Weights of a small image classifier: held-out accuracy 84%.
Rows from block 3 of a small image classifier, named by matrix and row number. Rows with one number within an expert belong to one neuron, the router's apart. Each number is 500 + 50 x the weight over its row's rms, rounded and kept within 0 to 999. All counts start at 0. Numbers have three digits each.
After each expert's rows are labels from the 100 images, of 14976, where the router gives the expert most weight on average: "peak at" is the part of the image that holds the peak. Only what is clearly more common there than usual is listed. The data: renderings of 100 made-up gadgets, each built of a few solids, in any pose. In brackets: how many of the 100, against the usual share in percent.
# router: router (model.blocks.3.mlp.router.weight, 64x128, trained with AdamW), inputs 0-42
# up: expert up (model.blocks.3.mlp.up, 64x32x128), inputs 0-42
# down: expert down (model.blocks.3.mlp.down, 64x128x32, transposed), outputs 0-42

# expert 51
router.51:443579578572553512575541524530430483465588536525450402463552539531498554616479598505553489520451518627554426502556421497518527527
up.0:587476479383479529460469562445596478545542519486523532477462463476499487404497409505463424501556478557486520462528483512445462444
down.0:585518527438508539459489407542520455484480546436524522477482501432579499570516446449477436580472525493399447458489507429500571504
up.1:477557512496445419526485530456513468453531486464604474542503538472556502410491474451406495515539514546511548480478631497522434391
down.1:470397447441631535552488476403442498547542504634427528526524397545504526471541559571469543526582430502481484562496553506474559559
up.2:510557480475424491522532487456614417515405520511477600443460513511500535406447406536452408460541520525502559527454501539534412525
down.2:511411463471667505518572555491547506494450476505306541518485542474519481549503527426561474522462479492550517506497444499473516544
up.3:566451541426422470465454450514507537380449476475581546597534438489529525459588473594473537470493485469439542421436518545495459510
down.3:498524438503451547462502561451509519489547506405486470509568527510558500461590469520516490421537527551582511466498510492391421576
up.4:550559463512452570516483432429562398504484538537552522549450494453414591389513528495433451483479466482462524492521498521427436443
down.4:380543539552690531517436470461472405500511517560599558607514509517405533520475509497484518556496486472480486589494450487477534499
up.5:529484500458456515427458494419566515484393522452576568506450511456536460433537446471508457480502513450412612527514571537495481494
down.5:548573565595633331476491457537497499424575490505586504538519512545571509524451564513533475498485467498522451376496497463496495347
up.6:545428495509405536504542471441529585448451514503576656410431461522509488422524430556430514534568518484536630493450513502405491434
down.6:563499480592478452588543551471568518486609506552455465509547511543507526413524569518531491437540513525638471498504425485542511440
peak at: centre (28 vs 11.1)

# expert 34
router.34:540556482480437531515464497563572525539471525555497479543437476487547530503479431509544417563615512480519555558558513501406493509
up.0:455479496455483442568520473531555501532464505441615598485453484512530459559481468379442512533508500500443508540400573547443389493
down.0:540501518509387586503447487519441489450449537470524420419568521513501459470530438583531586414566477535560495534501489481505513503
up.1:532368492662521546542508530527555457476556545503459508527486505540501542537495507500479560380515561376419556476518536526493521461
down.1:448500445456392513523569480536508490521559521537366494504542532508467500432538461579497391493561504531476478506460525503495391410
up.2:505474484567528398551477455501601463501390490634581473457475473496577486530481488420469532549530553568559516504494504556549445367
down.2:527433540540511433496546537497398482410539517500430504508559568468503497459502522541522508621523448512471564346532520560478468480
up.3:485515475479630476463539475545393379534556531525391471349501511498498502616508486459528503423479504545621500546580513498571419459
down.3:450412489510543617555481516503455469450608508540693451506503512552593543540567530464507477537399521454508498385510545483579557481
up.4:494511434438472529516503537461452500489553509469632505483545491564470508431497366494510520421464636514582428525469530513611506474
down.4:435419524483572572513496488451493383527421519524482490480499415522339477513549508490426414510552454479453488515485559541523536538
up.5:551482528499534500494491510527521605594477507480283537608496500541490474531495560353484455596462532388506547479510452508349478558
down.5:503535486520457455498490485565535513514439520447467441396421504502589524483432497547527473407557541534457471456483482494441500381
up.6:511524491536416458514544498463561479474428495541567538522498464482470490533514496531599446544484633565330496541462458518492532451
down.6:467507422524663573483478547534476479530442463533378589479505467475557536485489441594522531465558473452475517553452526503390549566
peak at: centre (35 vs 11.1)

# expert 42
router.42:523493603444553549514489512550468457386561532509502529523519526580469476543529484506459379456550521559542479392477573469434398532
up.0:519480565409546503511394510566442451495462497526526517546489472521481517576548576449459436467496659446444444445489565489568514474
down.0:462496466397397480503413481495514510549497523471443472529412473543447476482483545579537537492418609500470560507446498523486538508
up.1:531489473535473427582538550428513494561479457539560494516569464526450520575542434535532501479521611467532483492433511510538483468
down.1:478576537415427467514467509614523357479572554513475467416525514477521408617393591505506514508598518467611533494554489525509486476
up.2:493444502494437525458518552521466416545504514373492569449479497521567549488530449454453547383519576415553528517497511457522444390
down.2:520454529522493499434528486499498518504470515463520505554438621504446497590568547421522427431518582513482459514538480516540484509
up.3:543400565513536476562523533559459531473453485475446456481506476496493500459514386553526466551575508510483539486507531448390443537
down.3:492711515552419475529458491508505473455512492426503446433487573498546436533436565454473532535504565546520508508487452496505512608
up.4:498477520481520478441497478505524505457565506495553446446564494487447464431513497484510416424562443516576450458550495485547521518
down.4:496557525439474494506479531472511537455500451493550539503483449480459591461382528618539579511552411505490537532478517593540525455
up.5:555533604525568571484515520483432546447529497475393471411529546514511595507592536407467513486435510439558505478545443474439423551
down.5:461516594451493486579536499501560493496501518451681497447510495558500517572464540473543440565484513516509474417511434470614541505
up.6:465435454493566460579535459495463431480415496470569576536514494470556535555516389561562480453506599493563497502476615509467377494
down.6:480460570547497470578556642477491452487501534442501526466604559505567509527619509455545477476542561476550520446453487421396609462
peak at: bottom left (27 vs 11.1); middle right (27 vs 11.1)

# expert 1
router.1:516487449468504440487518537424631414450511533511449503437529446467497465387548523503406467514543485575525525536479597525512585483
up.0:488504405509446429521521480465548493476545549482400513439458513488511474511481449453461470535603545544453533478389575507491500503
down.0:508496485454518480488505546500471381458550499444496383353477467423486502446539538527478499576489466497495541490492512486427493507
up.1:513525542480477571515489513486458480444572484471547550441522457516406479429546460509451478548487499487470400500476577465507489519
down.1:498455546415413574506508440499472526553560544512417557478513471512345453464500513567406557511452521467472511378465475600482489543
up.2:484512539496524470511520541471591414418507479572532536598509506508474505359496568453428566473520481513493545426502498536401416443
down.2:445566478559483454528510525415452549521548483617470509468475524438580517466470572452572531499467455509588515536515534528423494527
up.3:562515533554570513443526438499553490481397534474510576473492540438521473449426522525522516482469498561496431441454464536629410489
down.3:465483496475455424558456466557561555494564505507647492530538484528533474531465478406448460458570474502516440439452535520501425470
up.4:508467437555588528439485504465471488510540535532464479451483548501431475430495487490509392501541400473501505569517477448385518505
down.4:494586486469647474447547505538449457477533491548519456416405509551466446515499476513479542545528481476499540494493483475437567590
up.5:544477487433504451557500562531591506559531490531505506544421443502496487513518427470455535538515539392501573469417531502533511528
down.5:499473535451463515480542435478491523467428521578401525503361551443572482502554413549552428527534431472479538528519489476464506464
up.6:449572461498514522556534501550568496528396433471497597580434430501513531573542536507480525527489503469487466487538458577503453424
down.6:548575518496476492575428497585519518586476503484521506415506420520500509508481540435547408630484516518423478483578428453461528449
peak at: centre (47 vs 11.1)

# expert 11
router.11:441459522490416556552545570425481557557440493406492490502476548542559573529542525474535573466427566488545475448447531510488504433
up.0:475480488363486453435477462567409488459430526430577518473469506463581437467501486540501467425499589482490490467518526511397518536
down.0:590494480600403568444526554541488550559434452465432513552435510536535566498514436506516547495451590495502547454543531487452479614
up.1:475459558448454563507536526610476419509502510403547495509485451489508458475540577558539516533502563409510558557495616470480499485
down.1:435562488547498557473605540448494539503497434486644467574455565515510539481566433538541395379479582483573502519489509463504579455
up.2:504492517569504571466527490520527554509524479448417468523497536493442490514483567582463365458525463478490621556487480520444530533
down.2:449447487464574488486529428531496477530478482518429482557488461460468515470475401542589453505369524488438386484510522541450484412
up.3:504522483506519475480547418437570452466424508519510505531399478450440541457522512440454435429564521502652560479476546493509432542
down.3:397426444437530537483496461540537541557552538587502439511491498568561423419513479519490361527526514454536478480521500461473450576
up.4:419420367524540514562541503500574569535530513396489479459493473495444497452512507503509492473477525412460500439525505516479492532
down.4:490527514483519557495421446522496444525478528464635483612535539526566494590456476427481372492509587481451525434528504467512549503
up.5:514546505559467482500443452459587493530531485522488521507484477421439411573503655503401503582465425553512537546520477529470526478
down.5:564618474519387465524513539517494545497603458530429491352492466456518511455528460551513424576603451522502528520521439502415506522
up.6:524440444526502575512487556568563502489431484546457401522491422484564516440484475531437514504542467465488600495536532574390508547
down.6:468383442481436620537527507598521502495459546508530488547434482522545572576587490525587538491501546589510543513530521449383453427
peak at: centre (31 vs 11.1)

# expert 16
router.16:515484440520491494544537501467578422423488565471555487504493492462460549448474520472398492480476573463599554507557501506554470484
up.2:520485521467487542553495402452560561500547490444540484459543476538575456557538391476433496414565514535480492536409481487618490469
down.2:471515526512586586435517443519523432569531499554443502515452565534451493544483505565423542522468518494423527456524516420507487578
up.3:532453546563521449493490487478566566508493499614498537582456539486611515408521589508462370474557375485575470529570394501590463426
down.3:442523491500542545548463453622498491487487470482752477437487380538551526580479597534503464516478521514526451499464517570506485456
up.4:544500445418481457451500451574525439474501522487543496587467522446341577444484523623481444422534531403544511484499509483448499488
down.4:577382464520521501560415525559534517453390476551443516587461516478493487531518486498516571550397527470402517499437516508476509486
up.5:513509541397486385529514470531587431454417480471518573477531487444455486532529410495447522551561492470391514422506525508506492468
down.5:562487527457476573494478569480483505528466558430386460426463530485531476504486456546562546501576626482450519556479468437444522446
up.6:521591566600468508525491474533576484524351526445422567515485559498479442502464534503488492509471554458426503423476515489496452506
down.6:478485605538431429452522469500503475487465495508506538541521526510384490522500541441470550413329653529449512479497481559476505491
up.7:508525527473564445544499475455554547544499532468541488525514463440500504528484455493422510578547529532493512405481394463411519487
down.7:525592531514538476595522530481521492531497507525508468393494600456436559531462555527519501571463538544446384577500476479537472429
up.8:542579476541560470480470551526559488370481545506452518467467577485503487609503528510537512483488485568539526419528492455414487477
down.8:482464497477666469475552520515431489480533513469503480434523468477468442439493472454583502538589581482508527503497498502483469519
peak at: centre (33 vs 11.1)

# expert 33
router.33:506439481456481509446523474534405400443466508456515543449432478443507465483459486483481491498473469486459570603445638570482453481
up.0:455433468529473586511526465532559477434528516474567430527450570522490529514540521424541461401475593525531498465457540508497492598
down.0:484560469584655517496501539468549478480474560540534448545447549580459504477575419493537413449555545525530514461486532454392472430
up.1:496483499428467526479526476540474543504525492528515545474518480506449454483495329463504506481443521516410542570501604549548429445
down.1:507447467484563572430505472567464503429512498528367509541495473486430450456463492460461459477551408509558605545524505546442495557
up.2:468455456406517470486471565508395363487508485511544574510527425533514473465539548475492564560514443561547517441452541524578530451
down.2:516525571455479383562543421518494534505603495545475447476501566559509421474529559581517462470509597487572456532538483504515492456
up.3:517569467472426502505519610497458570431461521443592536438467483477495575386523594497484482501509440473557685527485555505451420480
down.3:562433487454507450444503431521552501543484466513358602466593509440355477555510454512450513468484505489561430535472489543492515530
up.4:557438461498515559491552430452500475441591535557422551537501512500463446314496511499475518448521423601496561572520489540436443429
down.4:528564482476616418516572421413498577503529494611387470504526473499328459485490493571551456457571455540494489481534476522415490565
up.5:441453423434479589556478469497507349465545527525493516380502481483458529413483612499466497570489463541608524550517588495429501570
down.5:466498508480477545589424577517447423519591533557559437509573578479461469576539573527542455525460551459413470480509475457526532416
up.6:569386591407513473389512534531557376422498527485433456448478499478519506480486589507525522481509505480538558490446437512415501591
down.6:472537424420541510477378459550543391492524509514529522467463522469512457722507531462469474490499610505449545482466490463509512474
peak at: centre (35 vs 11.1)

# expert 40
router.40:517509526519504506520480546495572491486542505469444502512556552566526510424577483465448533444500532451539514483460506580514489449
up.0:515401566414502529494510522457522489493488563541452514556441510546504364517569543531474493531546525402553467546430464535479421516
down.0:449491507468480512521496501509573472511492474440434503544583455490356495538461438484520591427480523522479482549500501538433537559
up.1:522473515514560499524547528573607414530518473358546517566500495463435527512501612591526479566505521373456516460538483400463505554
down.1:422546521427457440520553497462492588410453441484478528521513428514509481517425440504573463489418539480426566467499503532544488462
up.2:499434501521438560526555487462503522516506459432526549528549478482397550490498452542518459532411600385536475405530575558431489480
down.2:441519489530504497577461548474492472501558570539621557495467498535522461569528577486439517577405511533434436508510493507561463434
up.3:535484457540548555513500552433511454483551502496481529437505491500555513499488688462455517542576456387489479524466484513502475548
down.3:497525437549487435623516479440536521513453508613551472532549482507468505507532605428533453504538477504577505500583493502433509465
up.4:586487487498485557474467523539491583457557565426508483454438578461542559509423417470500488546559476604451576458451562468571413504
down.4:512513507567536496585530500471478518464539515569605515444449516461472521550476481573589509519556546538590446443480522452449484513
up.5:556352553557490549494479477506490497448490538496423448486431576467461410480564547427443524479480470569486490437481566457434482520
down.5:485494538527478471500520582437562495586410499394560465501486505470516519510618549556593451518566504551499496512435529509440464564
up.6:568480528569461417540560527434520561491471529428447501437449485551495522446499520430465560394525699486564616483523525462581514544
down.6:529485573524381471491513473456519478457541497572466512541508620482483553467597493511442496479467483506494516498483475537400516488
peak at: centre (36 vs 11.1)

# expert 25
router.25:532484545472449519477529446467551601500465474587547607558543494516411500421480465388489557500451480413431541561575484586474598427
up.0:543493463499464590508492442491509541495461535511454542484466415481581475421448554552449525582566463455406553518481598528403367523
down.0:553405545447488522433551516510564521460465496490483516520544489432521495539485490539467495440531437503558467597571487575484534492
up.1:470482491484512483517518492608478481406397512473417371528514508539533421532446490561565446507567436564487415461516506464560485537
down.1:497433522461403601483417534470420538489534518460502531422408477447550433505570501478499647487524453476520440636466494540533468457
up.2:571485477459473521501509500503459497527509564476479571457485492452516456524460609541457503512634518499508532467470433499500483382
down.2:603504485498402488484476506495498483455401471500663468509529529454482494519487500427476457431613564485524496463552498501498482520
up.3:573495432444505444475500477491556568526475461455481544462507484520551529504467470624492545490553484377468486537533504522516566550
down.3:481415500511505512463506539573547403432464521473393454496475453421464515469461525606516429605605425540443501412494472463551538557
up.4:495415548436491459506511481559486498493546518448470553464542470465479486548511403615570461472467510463472533540475560523459487430
down.4:448584510554406513489454471520498520458469534470381518518459536494532454518512471483452534547572496491388554541494524508479517506
up.5:561474431648487486514497485510552459543474512526503569518519496503554567534514546364513467587465421464482431477477509539509416418
down.5:497594473480780428481443522558492470425554509491540486431569482475429536557468514428485423532528526483491500436485500477485496472
up.6:481459570574472493493498554495399421505565493533432445467475510503515507601462566413541543461506587549409400570465536509671448482
down.6:473552441418449476364448445533494520493537500419509493522486499508499454427493472555446456507674479443457540482510568502514502590
peak at: centre (28 vs 11.1)

# expert 5
router.5:522449406404418456401510444510530473471481483530555545461542506462568444573447480556490517530609457493435525550425507596595455459
up.0:495477536560483577480515422393548477563469523524517551645497427510508485412520438508466464470530537486500486514550503451431577525
down.0:381464460478559495546558567439482523523544502490515516568467516528476443424538485457557498559347452488509515475523483494520499516
up.1:509475414469523537490532468505473586508513497520472522540439462560485475555488547548509495492459507412543552456469525511468545477
down.1:419398464472443443537456424529485488453492493616484432504488464529470465510534481488463446415590482498496531450491432587538569498
up.2:512479510574546495530495499489437392486491564517389481459530481426419451461512538426481458478499514543508502442513468499605578565
down.2:520577501506558557464450545476547508451479484546556472450461559488636505471584554556489524516592493536426501470419487483441478466
up.3:591435478552497533404505423549436395504541526425517478547449489546514433558461457405443522397492540476553513452530633522574464443
down.3:541567452491467492409525474473506538464587527434470450580473544475536504463554470482488535542525477469458585591533509490493550431
up.4:519465458541523400525508476472600556570550492519556584470485449518489409403531522538528387612528492459606529462427473503508491473
down.4:552555565504592517539452451506522495517457490559506517507519397486495520503416529494529463510476629523557491381522472459535545453
up.5:433562542477463478476482472521482565507482521520630529534515507502418484542495622455476487473542411457547373496560441473525583471
down.5:391529531514494495610560464444523507564422530564504583610513368499475421486453514501495485480498514480568482533565507481518507462
up.6:504554463556511509473434503517482576448479506508432452461446527534520433502486530515479512519566477540381397532506525520385499602
down.6:562497440530427525494570486484516552499607453505463477502503392449401464445559483590469489470546464464435538491490563553452516533
peak at: centre (31 vs 11.1)

# expert 19
router.19:481506592582535514555390524517568520481425451565570527538545461537519618496545526486478454484551489477583536447425558573548413418
up.0:496546460529535487420482492497458407510568510580441538574565528471493481511531512434472477519520386430610458533563495500491538543
down.0:463556447496574545481487500502485480479423500536488457590357428507639494557465489452543432438549549525563510475448479498500494514
up.1:480440455370502501495542481463515523475508472516500538581480474546405485606559539435444397547455496427542541533479618549430475585
down.1:440436477541578562503500510442535407583486552541404569474537442479458447603590520550448471525558525456507551539450495534413529521
up.2:505521511538488547536474540445597533461379445538573539463538456514587538471540592491472435529483583571498530461458375532452498463
down.2:466512583512445591528479565479448491432490471433547517460512553506577551608386523565543539529515505518453495447480482579583421569
up.3:519491587378571475453474517532534474425497511531444421413524494539526503563540487388545422424502516496542448523554528476443509514
down.3:435534490557394571400475545557518536513505473428451511521502560516516469473442483486487615444412591480424547497472509506431554469
up.4:508541484404555514494518424527537472453520510461391438426468554510497485461448492552553465522580482499531496501503567551494425460
down.4:485403530446586510493506425555490519454479493497543448499515409505445491443589584489473509511487496517500549448533416443507522552
up.5:513539491573495590451482492517555497489543502451511478510463565452655462470482531430515480472533506512598532582518475467428538462
down.5:511545497509504458509514437612543469480552479591592471462576540437599536490531457529543364556474460485440479545528501496523456355
up.6:493481521436509527584513470581424572466470494498351469505436489530418423512551520549443551472480507486406422585472565500498471484
down.6:516519454481630566494498427613416499420485525557464505539447526494411509495527418473500533542484475455526559574537498496426512558
peak at: top right (32 vs 11.1)

# expert 26
router.26:504567503482487538564527469395502543496391473570494582492482437462572533426458502529478524621555409461475583469531486526463431558
up.0:475489449504428480559491446537500487391453558502510366526530527472574485430512545486489522413529530576585553456582460473550546449
down.0:525522589492436454487482476494519534374557475580476513494576523464488572377529467520477516511520437504473498539523481506402484517
up.1:486486451523440556497557449510513564614463489539508507542447438511508476455524425396518475448501601354548545514448558493518474458
down.1:426571522628485508594519436472491510497495512606488526516481418503508525499546429555545429519500562485529481504499481496532435542
up.2:539539452447536470543495576499514545465556472407521453531429524490457568497519403490549527427443570582536474506537448511368553474
down.2:457524507502432409530529530476527583466485481489701488502521537462421497405614366490528416529572454544427525406540435476400487461
up.3:524535474520515453496480481504501581498500503481546511480567473431569482497553512496485511492585407539520543522509449493594518457
down.3:521470540486399514537511540473542526436551454429594586558476515433509478381495517538493517529430497456375584500523516510528451487
up.4:513475426450481518545515502475496393402453487461534620503506505466408540491547441464517482542459423491495437482488479519533431440
down.4:520479483525687412540576562492474502516510394525500506495573496459536454465532438428485496455498462496546507381597481480529519443
up.5:531540460471596494505514479440555375472630504496414490426464546510552460642503460534450487554481495484568495514521467531564490508
down.5:423463540400523547532512483487426522507527531428532473480487479532561494459574550537547456520625441555441499479485473524528504455
up.6:516465554469488559493523523471553548493548469551597469598445501479483599517504432453546532363562543490488558513509578530515529462
down.6:498568553463434423555601507507502492472591531505418539481445498507437492473538461470543429598552449536512516468513484476458446485
peak at: centre (38 vs 11.1)

# expert 35
router.35:531477462438497426544496576499519468417595500569472502418492519453509457472531497432432432530577497477527512551510494543537465476
up.0:507481472536409540504520542562510443489404478460617524455421440539521511385446534426565506482512585489530591441511538532500477503
down.0:572619500538494501481556459476445494550608509548483538422517527500448481609499503508504494428507487528584516516476475554570497508
up.1:454451559515468463530479627387434500408513482432450496556605494527490512429509490598536485511588468533545516438516405479530491466
down.1:497518469464649436538502470563523491481499474608480481519541469551593438529574595437465394501482519431532518411487499517489490469
up.2:451407470448528458414493540485488556521610508493461527420499495455458531446558525595425437428512600505478514464550391435524458505
down.2:534567479459478563483467453587486458530546527549521437527498564523502533569460489482475592521398500470496475523498518487343473527
up.3:477420512541572543475460495429466415523570513501445552442523395474523446513505574558429530531481423559558524496572493521610529573
down.3:570449458417565495456572537521462547490531496406512482476491414533463443418499593496529547498532407530503551489518501489483500495
up.4:530530545462561429509471531588542556491538484464393458429506495533398445396549492545516496531535556541372528521481503550472456525
down.4:485496424531611485431489409567503457563465515629561536513493507479578532483487529565446477504470375496435478537474522454433539571
up.5:495544500544542512520541437507634494440544506504524522503446503504512487530497434393486562431551517442490559561420581475463526464
down.5:429455561467451520544485668477552453476424520391464522489511547488516536550478518465557491666510522504457509493484482495459494483
up.6:530464506555589518493493567490535599506492509565490449503510480508555480592550523380531413551524557356533497483514515442620449497
down.6:496469443478570466574454534560553425470551492517624488400555484446480512478558538555479529586568453498466465489497478541524481510
peak at: centre (44 vs 11.1)

# expert 31
router.31:514530608535514458612452573462650465409500483534411592517554544501476534465463488504471486493498498532540444426480478518475461414
up.2:557446547501468551420463444544516469501612535569504450572512500553608535539479405475430502468455489477549610553452563480656467425
down.2:479521477399501583423580384513444491499539510567494479472473602505443421536538535524480520547476534530437474545505502486474456671
up.3:426522499506478518516531465445505350574496510448410527588488489486534521507453300575550458409511552463520466484522552492448508424
down.3:540500486523566496506519431520544492477384540548514491530444536478511519492432560469588470465502447498499569551489554528389486462
up.4:483502534514416472532491501448597453526525548435561509570468544454559451471490581430465536512537548452495500497459581453470486479
down.4:525535466498515477449469596537492581528501469480583504585506521493471549312387463521561471471370509498518504580501500532459526471
up.5:472506413542579507558503584451563444494372486410536588517518501568546496462485507488556479497443545467528481482515502389525497581
down.5:494583420590647434538445548441528469489417494477494525485534429454447514596373537463576440612497560461454536497481567472518495531
up.6:533458564542474498570482539543544606452351533452520592487448539469585478471471510444596546520519510475487445398476460481443469421
down.6:509613439567542442529458579568546505508428492532437532555372484549529611560475582482461448478543585535530470467429463527552404506
up.7:467510514577526655524492503511504415464494511517402519520496519577517550557484373477424497519414542531513515431518554535460430455
down.7:529545597532620545468521583484539513396537496332457462505508615517469496569544518468526520576542545481461498462518499504535469457
up.8:541474547571477591543506484567509505467430500388543429496474482531403533450483462575448493430487509505438504495493541454490464531
down.8:525535480535485418487518457540573503514550545533327494548480507518560486545548499493476510633534499494479510499490504459501444449
peak at: centre (34 vs 11.1)

# expert 20
router.20:421503491468512454492467421450421418569508500587578598438567471466465425594416572482426535582441390533486443459524462541623505544
up.7:451479548433541461476505492508413519560543520545504514345536472529424432473501589463404490423521476474458611556505594465518480560
down.7:463525422568425483530477406560531505557419526529432492555465403486474454568323512479512511497574534454558435481516500493525523450
up.8:458587531532480526493528510450545534567531452570570414531526515542543571498497308520482548464568567520441483459463560569523446528
down.8:565559472479514474511505408597416518532562518524477499537544503457500426547531480519500481438496530476514496568491524506528486483
up.9:367470475380483515505528506544506355463481487422512570513442494444522450617502454491509464539473488443368469546532520543548565400
down.9:471416459445437524440506504470521499520504528432437543600538493502542421456615437481438481539434499511477567534519532480481536468
up.10:496454538573517431467525539479427421483494505435467488356494589448477453505489514502480476531482471470597461448481620473533464598
down.10:531423568479532517477477537461476474463559541523448495538568537495514568523495606508498549533458392542549513454532552495496478555
up.11:439491411505512507529564464503493511533478502456521428440512469527410509303527484551519449476527528432498533495469501436549489512
down.11:481528538509476529486421468500515506557488451447564542519513528477528484598503505356428530549577521509419454479410450525468472525
up.12:611514490494427404443514496471540617581514509506523525472479525487555525456551551392430439418556498507638477537443509491555465449
down.12:466562456513598499427498483483500503481457483441451436536458465479494544525466549510509506489625475465497423512464515509650462463
up.13:557598512501472460515498572364457502462424482571555519488535502523514476441445657455471544535475384527607485476554499518587519543
down.13:562552545599485401544500550445517561460559456482632552484618497461480531396512619486528560498569419523532503517501475511530446502
peak at: centre (29 vs 11.1)

# expert 8
router.8:549556577602483468630507502400542583526439548551509599524544526556500561440566498455528482498449427529551504466561468466422510496
up.0:482561478603475541579494568499487501526496501557478559440540542481452453485468533497483478654539497373482427404427516485492398489
down.0:598592502566456439487452568478524551525433551468387505456428494530467498501549593534478563488460495495448455434477514447466400608
up.1:429475412438503367510487488510549457425506526430434546488550430505503491357541594517514471500523505594534496526443452425498475581
down.1:471471460512526434486477423491507451492522429542538491364465455508552426501502504406448580460563577518593509545393585507449515508
up.2:525459488497498494514560504568605451566464479514443567512448469485472467508471508502485467511521557416434570410495519550505458444
down.2:566503512476518408526463536698520456481487448501480456495447578474531554522527536528559517504537392490579492475515437457433511395
up.3:523458474396495364444471546584592477462546448565617484421505531412571536530499502495486481517572412508565511497437510505550469512
down.3:507478478415523493594496469532501486503393497534579488407571404552498461504436476448400487495532516471498511567518435520486578451
up.4:488510500553452444523502534538455474487459494393380546565624495498493434479493506514481484454462599480372478497435419478548534541
down.4:650514557513474433475484647507526546438455531382359454500466586461491464508536468524512589477485465494474479495504474487465515396
up.5:451496521600477468545502442554505550477426508589485584568528544500473501531510524346505500532459428565541463464512446553654484405
down.5:556612520528590522445466511552497492523567519469479497488444544537502488592468511459530389488579559496507480497491503493588458566
up.6:522594574542519451553484519441579585511393486506401579545488539530550541495558544417446516586495511457524565475460544515384461517
down.6:537599486518401508558514526434544507531548482507374518487485564553502526438557477507500496437472516548576561487478509521453471537
peak at: bottom left (28 vs 11.1)